Weights of a small autoregressive pixel model: trained on analogue clock faces.
Rows from block 4 of a small autoregressive pixel model, named by matrix and row number. Rows with one number belong to one neuron. Each number is 50 + 15 x the weight over its row's rms, rounded and kept within 0 to 99. All counts start at 0. After the name is the row's rms in percent of the matrix's.
After each neuron's rows are labels from the 100 images, of 14976, where the neuron reaches its highest value: "top examples" is what is common among them. Only what is clearly more common there than usual is listed. The data: analogue clock faces.
# fc1: MLP up (model.blocks.4.mlp.fc1.weight, 768x256), inputs 52-103
# fc2: MLP down (model.blocks.4.mlp.fc2.weight, 256x768, transposed), outputs 52-103

fc1.682 110:29 45 52 63 46 40 44 26 50 55 62 31 56 40 64 64 52 76 42 54 57 58 53 40 76 74 70 43 77 64 27 56 63 21 61 52 54 17 82 41 41 66 40 62 49 61 37 30 30 62 76 27
fc2.682 105:69 41 68 50 61 45 32 85 57 61 42 46 71 48 64 62 40 40 39 54 38 51 57 56 45 23 53 23 72 46 49 68 23 38 66 52 76 60 39 47 37 62 73 75 76 72 44 41 39 32 65 61
top examples: minute hand past 2; minutes: 10 to 14

fc1.42 103:54 48 27 37 58 65 81 43 41 32 37 21 67 16 55 17 28 72 73 57 31 36 16 52 46 57 74 51 17 66 42 46 52 23 83 63 48 12 32 35 51 54 73 62 52 63 59 55 44 18 43 59
fc2.42 110:50 74 73 12 42 83 38 65 77 39 60 44 36 41 50 42 28 29 45 57 31 62 41 38 86 30 26 79 61 51 56 53 54 62 47 39 33 36 60 45 35 39 53 64 63 31 48 67 58 82 52 26
top examples: dark face

fc1.629 104:55 49 52 44 64 61 29 54 58 55 63 24 56 32 39 41 26 58 44 73 53 69 48 54 50 44 43 69 36 55 56 46 26 71 55 72 60 44 61 44 47 75 31 54 29 60 55 46 55 46 63 27
fc2.629 105:46 46 64 46 65 34 66 65 75 46 18 54 24 40 43 45 73 52 62 44 66 17 51 58 42 50 36 35 45 59 54 38 65 60 44 59 66 36 73 50 76 28 53 65 52 16 48 45 42 50 06 16
top examples: minute hand past 2; minutes: 10 to 14

fc1.298 089:64 53 46 53 54 66 58 66 56 43 58 30 44 26 63 52 65 57 54 61 50 52 63 79 29 69 40 50 52 47 46 68 47 65 77 60 73 56 68 38 59 29 30 34 71 53 43 32 62 34 51 42
fc2.298 089:33 74 40 37 55 50 19 57 40 31 43 62 38 59 47 33 49 51 51 52 55 40 58 26 55 45 73 45 48 48 56 17 38 27 60 48 72 42 67 56 55 65 64 33 85 55 39 45 60 50 50 67
top examples: minute hand past 10; minutes: 50 to 54

fc1.498 104:49 46 39 55 30 40 52 70 69 41 33 48 61 69 27 63 63 68 52 28 50 66 43 25 50 43 54 50 47 46 60 87 51 88 82 43 32 48 33 54 67 57 66 43 44 34 38 43 46 49 51 55
fc2.498 107:56 35 72 25 46 59 35 53 33 79 61 63 54 58 43 48 63 68 32 71 49 68 24 37 59 51 53 43 54 49 63 33 42 39 53 51 32 42 77 45 64 48 36 35 59 48 39 39 62 66 51 69
top examples: dark face

fc1.336 103:48 49 50 54 67 46 43 33 42 32 81 52 28 51 53 49 31 35 23 82 26 58 36 53 55 31 52 67 49 56 59 23 46 60 88 75 41 32 76 24 47 36 40 55 47 40 62 31 18 49 57 50
fc2.336 097:66 53 57 55 39 52 22 24 60 41 36 55 49 37 66 53 40 72 56 62 74 34 68 67 38 69 71 56 49 54 23 60 50 53 09 82 53 73 36 54 77 39 11 70 53 66 43 98 67 55 44 55
top examples: minute hand past 10; minutes: 50 to 54

fc1.162 090:34 24 46 22 57 48 33 51 62 58 58 53 56 58 59 59 50 54 60 49 46 32 31 57 40 49 42 51 77 40 33 62 38 25 24 32 44 71 29 63 28 72 16 48 66 77 43 36 65 53 71 55
fc2.162 093:59 48 59 52 48 27 68 45 71 44 92 36 48 73 31 48 60 38 40 52 59 67 66 57 51 55 53 68 63 43 35 20 76 45 50 43 58 54 47 64 46 44 82 47 43 17 52 34 63 58 57 66
top examples: square case; dark face

fc1.256 114:24 55 46 44 86 61 33 52 57 33 66 67 77 68 71 58 53 27 59 46 57 79 60 74 54 63 46 52 52 54 52 35 30 73 49 55 30 49 54 45 34 48 59 42 57 74 58 44 55 72 60 33
fc2.256 104:46 65 60 54 58 33 81 52 50 88 27 51 53 52 44 41 41 64 48 44 73 44 39 29 48 47 32 76 21 26 57 53 57 49 68 83 60 63 61 57 80 20 81 43 63 31 45 53 60 42 55 64
top examples: dark face

fc1.714 101:45 33 61 39 30 55 57 39 89 50 87 70 51 56 58 26 59 59 41 53 66 26 56 44 34 54 41 44 42 56 37 50 48 71 46 39 39 62 28 40 55 39 40 39 72 70 49 59 32 34 33 59
fc2.714 094:52 79 66 51 57 40 43 70 21 41 32 30 48 53 49 38 34 56 70 28 23 75 26 57 60 35 50 26 56 54 41 55 62 42 55 69 49 23 53 44 45 69 38 25 49 39 64 25 80 46 39 61
top examples: hour 3

fc1.174 107:52 59 78 56 80 43 39 46 58 45 40 36 59 36 59 38 52 60 58 82 74 61 47 50 44 68 59 40 35 54 18 54 50 43 37 65 51 25 43 80 62 74 61 55 58 60 50 26 22 61 65 36
fc2.174 092:52 55 45 52 57 29 53 44 49 73 50 59 53 34 25 46 32 41 33 42 49 37 46 50 71 41 51 59 56 65 74 51 59 29 74 42 45 45 66 21 48 51 55 32 34 20 50 48 50 56 52 26
top examples: minute hand past 12; minutes: 0 to 4

fc1.131 102:39 44 80 69 62 64 50 43 50 24 45 69 59 48 29 19 30 45 61 47 41 39 68 71 46 53 46 58 83 32 47 41 32 33 65 51 33 61 38 50 27 44 60 44 20 53 47 35 72 39 40 40
fc2.131 114:57 18 25 66 14 42 27 37 35 31 70 31 42 43 57 51 43 51 56 40 39 55 59 22 54 44 44 56 34 75 42 47 25 53 52 45 71 69 52 22 60 71 54 45 58 51 47 41 33 62 24 48
top examples: minute hand past 6; minutes: 30 to 34

fc1.603 106:42 68 39 50 67 49 13 53 44 44 80 47 22 43 72 55 67 38 40 28 48 46 60 45 40 53 50 56 36 56 66 51 71 50 41 50 63 67 38 46 65 57 38 55 37 38 64 60 54 51 57 49
fc2.603 099:58 41 43 76 55 55 38 66 37 63 50 46 71 47 34 47 38 38 44 33 62 59 50 28 53 56 34 43 48 62 56 35 39 24 47 67 40 81 82 80 47 35 50 38 46 51 43 45 77 44 61 61
top examples: numerals

fc1.584 096:34 26 58 53 23 37 25 35 61 43 54 84 10 41 47 26 25 64 46 64 43 67 31 54 76 36 68 43 45 33 63 21 33 44 76 42 34 30 79 51 56 46 67 50 42 51 42 55 41 74 38 34
fc2.584 100:50 71 64 54 64 76 72 78 21 36 53 41 40 52 58 58 39 26 69 54 60 58 62 48 35 58 52 63 54 70 33 27 39 57 12 71 42 43 35 70 60 28 40 26 62 48 58 47 65 31 66 43
top examples: minute hand past 1; minutes: 5 to 9

fc1.740 108:44 52 24 46 57 57 51 47 62 46 91 63 59 47 46 92 29 52 38 54 61 43 56 72 60 49 35 43 35 64 35 32 15 33 54 50 53 60 49 38 51 40 60 49 48 28 70 48 41 49 48 76
fc2.740 101:51 54 57 41 47 35 71 53 55 65 45 31 62 35 69 67 53 40 47 61 41 66 25 34 50 16 35 27 42 38 42 66 61 60 64 44 47 55 25 44 72 41 44 72 39 65 16 49 64 41 73 39
top examples: square case

fc1.55 104:38 27 40 59 75 60 65 63 36 61 59 40 43 63 49 46 65 66 40 68 64 48 44 46 55 35 55 51 61 56 35 54 27 38 49 75 55 55 45 61 52 26 49 33 63 62 54 57 31 42 31 33
fc2.55 086:33 68 57 58 36 18 51 50 51 41 59 66 52 14 16 36 41 61 46 66 43 40 61 47 43 51 42 45 44 27 47 52 82 72 35 42 64 43 45 69 55 48 44 45 27 38 41 59 67 68 48 79
top examples: minute hand past 6; minutes: 30 to 34; minute hand past 7; minutes: 35 to 39

fc1.301 104:55 26 84 52 69 57 52 29 50 62 57 55 47 71 47 43 48 36 47 48 63 38 61 39 50 35 33 73 64 33 36 43 61 39 48 51 56 45 74 59 61 57 62 40 37 58 56 27 41 31 36 39
fc2.301 101:42 79 60 62 39 51 70 56 53 24 60 54 47 34 58 75 35 45 48 32 59 46 50 46 77 56 43 26 39 35 61 89 34 51 65 72 35 34 47 49 30 51 68 56 72 52 03 37 62 60 91 44
top examples: minute hand past 10; minutes: 50 to 54

fc1.594 107:58 47 49 68 56 57 60 45 73 46 59 39 34 44 52 43 70 91 66 65 68 47 64 67 43 54 62 45 79 20 54 57 30 41 72 47 53 72 50 59 10 43 20 62 57 20 49 47 49 05 61 45
fc2.594 116:68 34 54 74 24 60 53 71 43 40 24 50 46 56 69 81 75 43 27 53 62 68 37 48 42 58 39 51 61 55 71 42 67 51 62 80 21 48 57 66 56 43 48 25 74 45 72 36 70 58 68 50
top examples: dark face

fc1.222 110:45 43 52 25 58 60 55 22 57 64 35 54 80 28 32 63 58 43 66 50 34 34 50 80 37 42 55 46 53 46 28 52 50 51 54 72 50 55 48 45 50 26 60 66 63 49 43 40 54 16 31 54
fc2.222 096:59 30 58 57 51 51 42 48 73 72 68 47 47 59 36 21 23 20 46 47 86 47 45 13 66 31 54 38 54 32 67 41 41 59 47 61 50 57 55 70 46 49 52 55 59 48 69 91 75 70 31 54
top examples: minute hand past 6; minutes: 30 to 34; minute hand past 7; minutes: 35 to 39

fc1.573 106:48 48 42 22 51 56 52 51 50 31 42 47 48 55 56 48 56 49 38 54 51 39 57 47 27 60 31 71 60 37 65 28 68 45 47 55 43 59 42 44 59 51 49 49 49 15 39 51 73 49 39 53
fc2.573 113:43 30 28 57 78 44 28 50 43 43 56 53 67 59 55 69 26 23 48 45 48 42 65 51 46 49 44 45 47 71 37 61 37 40 61 24 39 52 41 67 43 60 49 41 31 55 61 32 33 67 67 38
top examples: minute hand past 12; minutes: 0 to 4; minute hand past 1; minutes: 5 to 9

fc1.539 087:48 36 53 32 69 63 54 30 67 54 19 34 42 26 79 39 61 47 58 31 35 19 61 18 42 66 43 50 22 65 52 47 49 48 37 26 43 43 41 19 38 56 45 47 75 52 67 67 61 39 59 35
fc2.539 077:59 53 48 66 50 34 51 68 32 36 57 62 48 51 65 57 46 72 20 59 57 55 70 58 34 30 63 43 71 44 47 45 47 40 32 38 57 58 44 63 55 37 47 29 63 39 30 51 66 56 21 66
top examples: hour 3

fc1.378 095:36 43 37 53 87 50 51 80 54 56 47 49 48 50 25 33 53 33 39 47 21 73 53 75 32 37 75 51 50 70 73 49 54 52 87 48 38 68 54 47 80 47 43 68 70 65 58 55 34 45 40 47
fc2.378 100:68 48 64 64 34 38 48 29 33 40 41 75 55 46 65 71 29 67 56 35 71 36 36 40 72 75 26 46 38 27 53 67 62 93 29 52 25 54 40 37 41 36 31 31 33 73 33 64 58 37 53 56
top examples: numerals

fc1.759 101:43 46 59 58 48 56 46 29 55 79 60 68 86 63 58 54 45 75 54 46 45 63 65 42 52 53 59 68 59 21 53 71 60 20 68 55 51 50 52 52 32 73 60 68 70 71 50 54 43 51 79 51
fc2.759 092:47 44 33 38 61 20 71 50 50 49 49 43 40 41 25 56 67 68 47 54 40 46 58 76 52 48 63 53 36 71 54 58 40 78 12 27 42 58 60 34 26 29 31 32 16 31 63 61 58 62 30 48
top examples: minute hand past 1; minutes: 5 to 9

fc1.407 100:44 39 62 42 47 39 53 57 76 56 21 73 65 42 14 49 64 56 51 53 59 36 40 54 66 72 31 31 69 63 51 57 65 57 27 40 68 44 53 58 34 55 37 48 62 42 21 18 44 33 72 48
fc2.407 089:36 73 17 57 33 52 52 43 16 45 56 55 25 44 73 42 68 22 59 42 36 55 24 62 62 40 40 54 49 49 45 44 47 51 70 62 63 69 43 62 60 53 48 19 52 66 60 65 82 56 42 34
top examples: numerals

fc1.679 106:63 63 59 55 34 37 50 44 28 41 49 81 41 70 37 99 46 66 46 68 40 47 55 70 51 74 35 65 45 74 42 68 54 52 40 70 56 41 67 39 42 28 78 31 41 43 50 30 52 48 64 45
fc2.679 096:36 44 25 40 55 48 47 35 60 36 58 21 41 35 35 26 54 51 27 47 47 52 57 41 69 46 61 49 35 38 63 55 69 37 89 63 51 74 39 43 61 50 36 72 58 63 79 52 56 53 48 59
top examples: hour 3

fc1.351 095:34 40 45 68 59 64 41 37 46 40 76 41 47 22 48 44 50 69 57 59 39 49 63 33 60 55 36 66 39 39 38 42 48 50 45 40 58 39 63 73 17 48 57 39 61 39 69 32 33 40 56 17
fc2.351 106:54 48 36 51 61 54 23 62 67 59 49 50 12 85 57 24 47 49 57 53 44 59 93 62 92 53 67 73 58 41 51 64 40 60 69 40 46 68 39 37 79 60 43 61 39 58 39 88 37 58 45 60
top examples: dark face

fc1.727 090:35 42 74 56 62 51 54 54 50 29 45 70 50 72 47 69 46 08 48 44 45 64 38 72 46 56 75 31 52 45 41 52 47 61 61 68 37 64 61 51 03 56 62 49 56 73 68 39 59 67 58 65
fc2.727 092:52 59 21 60 23 47 33 55 25 78 28 53 66 35 47 59 48 27 63 74 62 29 47 38 36 43 27 55 41 24 68 43 74 42 48 30 56 45 67 49 69 71 23 58 88 41 56 58 60 34 46 53
top examples: numerals